Weights of a small model that predicts nearness at each pixel: 195000 training examples.
Rows from block 4 of a small model that predicts nearness at each pixel, named by matrix and row number. Each number is 128 + 32 x the weight over its row's rms, rounded and kept within 0 to 255. All counts start at 0. Numbers have three digits each.
Before each channel's rows are labels from the 100 images, of 14976, where the channel reaches its highest value: "top examples" is what is common among them. Only what is clearly more common there than usual is listed. The data: renderings of 100 made-up gadgets, each built of a few solids, in any pose.
# conv: 3x3 conv (model.mid.1.conv.weight, 256x256x3x3, each kernel summed), inputs 192-255

top examples: white
conv.129:152146118183080102125143113093111099062118120155123094112111080131184043155143109121124097125098160084096169114058147142115132114100074111135117149095089134171142111103097140054076113130111085

top examples: has a torus
conv.0:087172124131159125118142099098070137105091091138135127118134109102186175083096147147165161136172147121167081157111125114151070048127131108124091103100065109113131113101077134140084077108094140

top examples: white
conv.6:166136136131122119123146185135120115135105151095121103135117139137155142155122179083078185163133162133129111103148117143137139106079151135199124134152151109135147096114159093138145102147134119

top examples: white
conv.98:140132105109112113086178109200159143101139097100099120118131115149149172102078086124118124068112100166142040145070115161133156148158159126232148153139069135137114113140126117099147094110147186

top examples: white
conv.3:141148135108073087080113086150198124125096095137123080133177080137076167194122084123151113142118151095095105154111182128152176137103136155120086135132149143051099144165162100056105073126162144

top examples: metallic
conv.173:103145120121109088110115118107099178155100082177139162143101117085190208116122195121121096178103156144136075122078137127128132085097091095121097119101127076099148102199135157150112136127143139

top examples: white
conv.211:178101171110090089147092129122134127096164061132123121170127132098170138096090087084134102160144126105114088087085098117123253133084122108224139142089131143125128089093087099103150093102047091

top examples: white
conv.13:168119107124121105151118151111159129151147096134103128225128172142119056105147094112100154169091104114136144100152090117131213105118135128165086138088141192159140081084162130116151154093112112

top examples: white
conv.134:178135135125164095158130101078154159129162105126144101156116137122064098131128072119174122076077147107097114080156149106108134156129150112113119130139062094091056131128131112088135117064057110

top examples: white
conv.239:160106134100162076178145108167111125076108109180150116158139121123147107108178112143083163152123127100107136111110100105180170056100154129128124151089064139174102111162118146075107137099164140